{
  "arch": "unet",
  "model": "class-conditioned image flow-matching model",
  "dataset": "rendered roads seen from a driver's seat, with toy cars, trees and houses",
  "train_examples": 72500,
  "image_size": 48,
  "horizontal_flip": false,
  "conditioning": "class",
  "objective": "flow_matching",
  "cond_dim": 128,
  "targets": ["road"],
  "num_classes": 3,
  "cond_dropout": 0.2,
  "logit_normal_time": true,
  "norm": "groupnorm",
  "hidden_act": "elu",
  "weight_standardization": false,
  "pixel_unshuffle": 2,
  "widths": [64, 128, 192],
  "blocks_per_level": 2,
  "scale_shift_norm": true,
  "attention": false,
  "upsampling": "pixel_shuffle",
  "init": "kaiming_normal",
  "residual_init": "none",
  "optimizer": "muon",
  "muon_scale": "match_rms_adamw",
  "learning_rate": 0.003,
  "momentum": 0.95,
  "nesterov": false,
  "orthogonalizer": "newton_schulz_5",
  "adamw_lr_other_params": 0.0018,
  "max_grad_norm": 1.0,
  "max_steps": 13000,
  "batch_size": 256,
  "epochs": 45.9,
  "lr_schedule": "cosine",
  "final_lr_fraction": 0.1,
  "warmup_steps": 2600,
  "weight_decay": 0.2,
  "adamw_weight_decay_other_params": 0
}
Rows from block 2 of a small class-conditioned image flow-matching model, named by matrix and row number. Rows with one number belong to one channel. Each number is 128 + 32 x the weight over its row's rms, rounded and kept within 0 to 255. All counts start at 0. Numbers have three digits each. After the name is the row's rms in percent of the matrix's.
After each channel's rows are labels from the 100 images, of 14848 (inputs lightly noised), where the channel reaches its highest value: "lies over" is the class under the peak. Only what is clearly more common there than usual is listed. The data: rendered roads seen from a driver's seat, with toy cars, trees and houses.
# convs0: first 3x3 conv (model.enc.1.0.convs.0.weight, 128x128x3x3, each kernel summed), inputs 0-63
# convs1: second 3x3 conv (model.enc.1.0.convs.1.weight, 128x128x3x3, transposed, each kernel summed), outputs 0-63

convs0.35 100:143158105149126170140100135132138080139130093132072132159114059154134153095170154110178159110135132152127100170111122162158134131114141198148089092121172114130131112174153164126095070123108234
convs1.35 075:133107141091094102128193174124101160145139195139150139100229173124134100104094124159054126115126157095083187085110129156108116136131148084101175123092148117136152136141078121079131118108143055
lies over: verge

convs0.74 120:181149178178167220136127114108172156130101132174137142224142127125169166142116170153123184108104108108168171134082096075114092100124108144122113071187101090113107147135161084133106178124127122
convs1.74 075:138092108088137082132107112123125129135088125156100130075140095139165092149161158098162110158132104169082052085170123173149104168092115092112149183107106155176175111088117122141124144147154135
lies over: pine

convs0.21 108:168144106242069110106126085116144164192177151118094150126127086130166176143125123186134173110029078107138140121042135112131150090164105113101136167182162138118149130101107072133140131136111139
convs1.21 070:136133138037161142192110193153121127109073142098129095175107128165084095148092121105111118135170166117145105173162109196130149207127138139136122120079083135143156095122190163132099127148117082
lies over: marking

convs0.64 084:118111150109121115082160182139154136102169140098089111134114148111079097142135142098121124174093105109092088178127162099105112109139140111122106120138055084124146122049078143129113135115146200
convs1.64 089:158151143208123223173162090112089147118122106108108133114107178142113198160153107113127140120187140145136119108136113170093129138167153126145116128080095130181104139132176190137135086106136072
lies over: car

convs0.25 101:132149124150085139170129135108143138110083161136160118126138113121086111133140090119117142132148111129130120126199096120150141154143161140133125101087161147118116137083096109081051175152105041
convs1.25 080:122091091106176114103107105191111084124139088135091143138172152180119146112111146129134148102117117155151175112089107166137116145078042105137094133161122098138160150119141113155177192120109120
lies over: sky

convs0.104 099:133155078081129144115127107117155140114153143150110158093132067139118130145167164136122146116038139123119074118154119151120124098108120119137143043081119139116092091087133107116114039108073104
convs1.104 098:095112136191134099103097063136117123131096131104110078118130124171134108083106144096145101116105092135117117146122109143167111114126159108114157183156091110127136111222101107109133163126113144
lies over: truck

convs0.45 082:082100148102000159129111149101118058126112089141088119093148097168072117146079145101130127113167116113145120091135128100088129132092167096161115080135118072108090139135140141091112106116085101
convs1.45 085:129129117167199127120195067142216255078125153137108122141130138126120168148155087134137125103118140111216072181107134169104146133144103165083105157078115136131134118130091102111089149108157144
lies over: verge

convs0.39 104:138119162156141120127144130137077215116114141192186135118148115121161129092113122119128143132150145142087237138135135178115119116107133137098100180165125116118135124221157196119088110138141193
convs1.39 067:157134136114120160135094127110101069142102080146088120062110102089149137102095082095098127096130117156116187159060160180096115121129134120102118131134110148086123176097126119139072105163163137
lies over: house; car

convs0.112 086:142156138092149135122144164134107156161193180172101108171131164124063105173046161116113118141152101074130133127142134162135125136098134125121120207146153098152092113100096082126208098140200125
convs1.112 125:124149079137144141161122172115167153116122140138084092110070119077168168165137117134144160120170122170117120132142173087138115117127177147128161179127115140127114133083136132089142140102152160
lies over: tree

convs0.71 096:121135117114255108122065126126149088149107115134124097058094160092155133136139088101101122093118124117127148141096107128136120122125126149078139116083096072082114071152115062125134136121087067
convs1.71 117:157073103132111133105132077112150143115145143098127119138138114165092115080053158088173168173138152125168121130153122132110139118106061130042141152132122096125121152137106150126118158077133167
lies over: marking

convs0.42 124:129062133107155151146182131102147082142177108100127143174167114130129146117116122083135119142028142147128128137200139149078130134153140128124136103132048130125108140139072121139105104111072150
convs1.42 073:132114115110109106119078123157078190108034127152146076072088093138113104106113117194111129139161091138114174126116140111194105132091111139141160147095189133156113153106165163114135119147170111
lies over: verge

convs0.36 100:120146132079107165112144153175147136121200124140119094162099085120121092126148151123106117116114114125115073112102146133076148139064155143090094125132192145170102123134169200145123109134146155
convs1.36 134:129129080146134127109131128071158132116119165106185084115208153142116162100149124165127153114153103126090122149146119149150111126126129084133117091075090063136110133172110120119134145108105108
lies over: road

convs0.24 082:106093116157039097148125048172077096061136154128137143118132101113096136135099144159130151101115104106117147092117155131112100121055167081098094142124065175156089082129123132120150113148104181
convs1.24 095:133133149118040144178127194147202097168152113150102169136099146135154057113162124138113156104168109125150119099149113157178153158130103111128091117138120092123152132111124083114148068119183160
lies over: tree

convs0.16 086:110166104096044103100105192107096109096109130065119119122108115086082128080133124060106111159096086115126138116112082090153054138126134096040125086135097103143078047109100140076128129126106120
convs1.16 094:111162118077113165093127108133131188189104151173088164128135066140049141082059130123118173167119136143149147137114105191151159101104100096120114170117084154134141068126051093130139133113110120
lies over: road

convs0.54 121:138091130112143140091135152134129133125122124102141140131124084117157156156159154130122135095115139140107106117143116128132120139096138118110109126201105130148130162132150138115175123097129171
convs1.54 127:095152119132104146131127086094110119125114152130140110116141134130128110077104112136123144125121144118140108118107174131146117116122103090094154159082106145105196112138122108129065132179108093
lies over: lamp

convs0.22 115:126158088051088118129084158156141124102143082109124107119137122130072106139100116135130099089071113123125096129113115172122126133112128114161137127110124114151108092122120114116105067139094115
convs1.22 118:076123197047147123081100117120111103148115179136082147115086015125119167111099121069098140160075119078170155106149158103176136099147101089147148100051129114116106147096076172168090184131119111
lies over: road

convs0.67 083:099102153095130168141108140139136034108125117032117119088074102078130105141084098110104172094090103137098010097106095061136105132091133120113138094099122088113161084148146081133116182138140082
convs1.67 098:176132127136114120133144116117123134116117137178119134139142106105114139145201145128140144138119093088137255116119115137079121126117128115129073109108132147130081166140117115159119111104134160
lies over: house

convs0.106 118:131179129170105154120153165127148114156136146121104137040147099141088105140155122145161129128091169136157137142188172132133163165108119118131127205183133165153178168167171149123096153137107101
convs1.106 078:135133150118146095159132122134146091103132116111161147126104181197158109128083130142098099135115131126114164112142105112097125130135130145093144035074139140133132124119077070138161114164184134
lies over: lamp

convs0.124 090:162135121094112183097101106131165103055187168105161100152129036140129158130111076135103154111161119119072109108151141099136083138096133120144161141150159085114139180122131070112150143133145157
convs1.124 096:138176149085140161105106108168129150147126169124130140174094069144158143155129135126085144069159158124125119113116155159147109100099172147085090125216131104117125146135119160145109187095196081
lies over: lamp

convs0.73 105:132132143101146076170208167178165130116134145143155152049116146120088105131130087142152045168155079128135067074095079075096100101180090115141126154167047165088151117098157090157103153149116133
convs1.73 070:072117123153097177108119074110123076099132070135135118163096080135164146131180193090147187043086180095136119150150169150158105115101122143111103119049175107144147117109095148145153146115161155
lies over: car

convs0.113 110:123146126090138096121144135145144140118158095175085149173146090130151112141132090168150079097123161150092115150111169151105191079135131128109141114108028132164118131195133090132119086121114085
convs1.113 077:113086158149128102154070134108098086118119114093140099136120139150091092122134140127209145146176118102123128112183128094130109155197176136116164174146166127142173082151107187175155123128122084
lies over: tree

convs0.8 115:088151089121163130117172143107115140162096110116144143104121179116171104116097139120102118172152179150173158141077076132141187125187112156215138155151161116134176069120130131125085149137112161
convs1.8 127:109096094132133153166144110121151113150107167119122108128117080146107144076134166120198183118112118095147135135160116112157073081076095077015151121110101156120073136072128071148138130115130094
lies over: marking

convs0.93 099:109095107162119111098124134120164110108153097156155109082133102109090091067124170131153139098122119133104131127114193100112140083109151135146156144134140118101137100033120145098104093128096183
convs1.93 092:100154134143139141179132103165112124124146149057093111110144109135110131174137075112107136094164136109149120090107080160116104160114067137110107131109095138181107149180141099105111104121184090
lies over: tree

convs0.99 096:136096140132165120129127071157166172175158108143092129154120119179081144125149130127121036167064151105168094119107095174126125073119103077141119143141034179104133194096113139128113081107106110
convs1.99 099:150107140126176122170121167147129098164082182109133124132144128089131103120105095162133161151060064142135146128088161149061098059012069101124184150099106152121132125145147109151126167134137163
lies over: tree

convs0.44 087:122107094094127061109104152135132113116151083109054119155087142122109120152111151152135051109027125129114098133048144169133091119115111126111119116056036155120089143144125152164077053113098183
convs1.44 099:147131104122169160082178130120072133142151161171135187140203135162080142111158188184144135153072122102156133133145099072126150105066130106153150114118151149101095104072133100099182137127104121
lies over: road

convs0.120 069:142123099097101116092101145125125093130142096154118091145097108116152068101102101132117008069170141124097136117098154150096143102103123182084141116120136131148130060083140101163103130133102121
convs1.120 102:182170125104127140172149127148101123113107134106088134131141161148138160148074083083142109130111089100122115059118054170109167177140119143107115091103159165079112176177079123157128145171110144
lies over: tree

convs0.47 101:145116169183194130110142133124179165163177120127143151133124169134201123155211105177147178125141166144099140165113170182116134088140153117109133057159110109121083158110136132133204133108098146
convs1.47 107:145119137100122176139149116100114122115054179110172141131132150068171104136056099133106077116109118091147127120139077142161123132138104148107119135176140114138132152182128205166071052123070154
lies over: house

convs0.19 088:133124115154108084151117174180166112085165143133055121121139091153146118155111130149122093127072129064108142115106122129121089069064132084104096121073035178087106112154100145119158093150090121
convs1.19 092:134160091137080124118144139074097142169144082153141136121127141079057094136152122114145181103083089156192065097100158159108131108124052088108135128184113038132128086122190145120086126135146127
lies over: pine

convs0.48 105:106148144190120124120169188080210164109140168126186146161133143143113148134108141128122148128142157186082143149114098165173097126179108131118147182255157127090147144168164135163217163128145092
convs1.48 097:147116134063137156147044090159096078160157161117108155123107085098129114106113079124068157130117116085139086141106123071099116105043119110118198099055104140174126143118105095087084095133101160
lies over: house; truck

convs0.61 093:106140144113106127115109152088104134125173125149049099140118175112054158071127144084141109122144138130106074143141133118096114127097132135115113134171136132142133105068134124116095118123104196
convs1.61 095:170126106124158158158129130139106120131095137127165145145133090134177112214130150125103116116143106154136113128142144105126145136122107140133121144113139153133159135126104120169202121150208152
lies over: lamp

convs0.94 106:112210127113138094155159255046134142079120124141102135122123154137139141145136138106103117146098155145111158146074115122143125066128092172098144119153098112110165070094149146132121137101125110
convs1.94 103:145139159145097136177123107148118142136147157137104150155124121108108110111156107138086131119124105094127154102139133211068118188173128125146157089120139148131166129143036146147135118157060132
lies over: tree

convs0.9 109:122108120115135167120126087158133104189146099131136141131154139120174144128138120158121174114182134163151183168138124144159135139141116093113150138167116117126138190093146159135115095154138156
convs1.9 067:153078163154143079166178167149146162096113153090132150145129086119086131134134114102116158156097172139097083079135100114131081138095134156188151116067127087147175086133129178113165189141120154
lies over: pine

convs0.77 108:120110112138126116094089134132161121127122107131223119078123156128081191175112144125106156120145137122107065153123143125133127132149143127127141091118102104103092128054097108119120126085104060
convs1.77 103:097102142190158131098102077122131117124127130149145102157132120116097113124163118159123134132142192167122184111130077107137101102104103140113108119230131114143118120123120132073148160099093125
lies over: car; truck

convs0.116 110:138122097196090078141148122116125129082118144170142158101121106133094154169119167152150119129018131081155132115120157146137129122089146110161123063078104123169141085128111111114121088136135061
convs1.116 110:111088157021162175110110131162145092152123135113180092117195146149115119160178141110112172130173137130140124146119162165112149147156151133125103171119106098109105138077087131179148167107096121
lies over: house

convs0.108 115:132132100112145127123108137133136133151113108151179118102138154129082159126133167143137135146120117166134139162124132154152114162127130155077127095113164103092089121130073099108067112115060000
convs1.108 120:162121166222119188135039096098115184146135096133105170108122113167122092143120082114092115106110117050132116127152090110153124138122123086202142161189128154164114156216166133122128097097161148
lies over: truck; car

convs0.122 084:136113127112009107132115056076155149042152154134144180142095071134077104130108157123142137069172125124146161114165119151137190120075131119120127083126126045161114124113152141120116128155119156
convs1.122 082:117098140131186152121125155150072121028114133100140117131158117140133168105153113133094110156070135147040115106124129058174096143154089143150096119113162198091169156082179132072113128085103109
lies over: road

convs0.50 082:137101132159137097139124108115132050072154105154145108036120146160137108120118154129087101053178096088136115123187146180082100165036166106103109150144105142114135194104126108089122131154139091
convs1.50 098:095110162086156163089160095121113126161112139137116119119114122078102151143129170058136149160112183125144155126152203128166037097191149093076119136112103155124095130140125100150118150143141189
lies over: house

convs0.27 074:131093115097099127082130216139115118062167084138120146116133107169090136094125119087118090096118143106097118129135150134109117084056110124132082098082110106115097075164122158131132144098115090
convs1.27 097:120174136146170110148139136146124161160133135116160110160146193108148113133159129154152059107104104092168138154129088140128104181148091174157166085140175159149156126099106119082121112152157158
lies over: tree

convs0.15 116:119091121131170043124091131151119178130162118129061107154121123133069126145130112120117098162040126084152120134080079177127117033097096104173140128082013141099108133109119121136100132128109157
convs1.15 098:172158106109100195168122119110124107152156170116079134127100162180144135105047108129130150108208134177104116092152117140121117093060115071086089142096087147136144118119093106099111011137144100
lies over: marking

convs0.33 093:096120141142073177125136124149142055057108091117143119042147080107114147113147124157122119027146123124092115103091108107083084128092161116065138089117175131083122113180140135146161083145112155
convs1.33 082:147113129103113114129109129104169068173118137122065136118101164115108099139085122116124169083102160174125159152114141143139072148073125119083144147153107170108136152097163112106101141114146110
lies over: truck

convs0.34 077:076137141149210144121149115074158140180139113087084114125148170107139177107101129133096141162125118142106074176128124137102096133101143108119118067105163102148108193132108130148099098101113058
convs1.34 126:105140148104064148122152195112119141096128072140156145157091117180053092155182129130088178119098107099138108032129131067088139104144115155104122147102161074104117125120142177127151110113175121
lies over: sky

convs0.23 088:169147137138047140136117136109152105056085110123138089132114081172126148122128120119144162121139152107126109109132104107104080190132099131120133123108091051157110117132080108091116126134089105
convs1.23 074:084113082088168086075119112184137105098165106145156095072121106073125102087084158107123060166122090143083159158113169130129159150088181132120130129134131164171152173134185161144121132110157111
lies over: road

convs0.121 079:130068126121088115127119085179150089128117127055126131150138036133105054176145107153137124053158085080142167083145120111095173103085103107100125132120078016057134105156145116073120115138152140
convs1.121 080:159152127124142136219103140167106169114118119112117182135085165083159199093076113082130100121124147182152140152106148138118180142139162127147133120166187222131126126119109127160134134102074109
lies over: marking

convs0.75 097:113126068063124116130063150147116114110148136118123119132124136115110125165134152094135135153135130151116114160105115160157154134154090141155158102107110073104121121108114112132110110134115074
convs1.75 128:116109158138146172101124147120149096130120113141032122121112054140130129128136147095123136102100113128134108124103140138137123112150182125141129146096115124115182152114142151188131144166177146
lies over: road

convs0.17 063:117127109111136136129067215123117154119144102139151052182109134118096113128161140072133110099124127139061127141146138155137177051128074128142096121104174110147116084138091141119158103154088131
convs1.17 103:129132124101128090146141067127142116107094156162104165142126137085164110162149188125103129160070116154177111153149130052065122158144168127113141104138216097111155129070148153095171119107120130
lies over: barrel

convs0.41 112:118099099180130147128125129141122142141157129122103094104085104110108067048131104115123099141134113125109111084131133114088137122106125150112028126091156140132128146152142151115090147105130168
convs1.41 164:147126144062123170090142014138155119129122111172116130130157155150116138140119143122096146113122136129133118156113085144132127123136125107113162108140118142137146147093139094132116061155110113
lies over: pine

convs0.7 081:114092094182089144119133087091152153138169114145150123170129083084127111089124168119105126094091138120105108107044128081111112036076082097101098143145074095093048145091152161118154090101101151
convs1.7 090:153127144133134120165147137165107094044123148101099105179162160113155195151125127153155162181122139137101118101168081119101158160077141151115131130138139176106157153141119102216153134166152142
lies over: tree

convs0.115 073:151105096222143094137133094106084121168147162114124112195172133186146109115114073149133118192151167131128153099155121142132093125092152136092116121150153112138104135177126139122128168151108079
convs1.115 095:124160116080133153145094125127128088151101079157088182086115097173138132139168125063109187042122096101118145140130123114071123104133092106177141141155095183099125131100159085129120056145174106
lies over: pine

convs0.88 088:134129114102147100106084062207102158137146118152124090117126061084098146127069149153113116139158110124129127147092078134127000107126110120135118081122103178177116046137141160092131110145112131
convs1.88 084:174129124145075149206131158091161119046118124106136188110096161175140058143190106121111144101136098089134144124125139121153234145088136156149108179123121108109173102109119115142153157108149137
lies over: road

convs0.105 065:101121119118171120052159136109129130161138071105136146126134108103218127115133148143106083118071138128092062125105102105087130129062109118134095160099166155132135155131137121123090115131108162
convs1.105 107:173167114135135171152138134134135120106149194092102108091132106135158132120150106153132163133057129095161136122123150112092127114106141153082151047126135168075083142118123068107163104112121160
lies over: house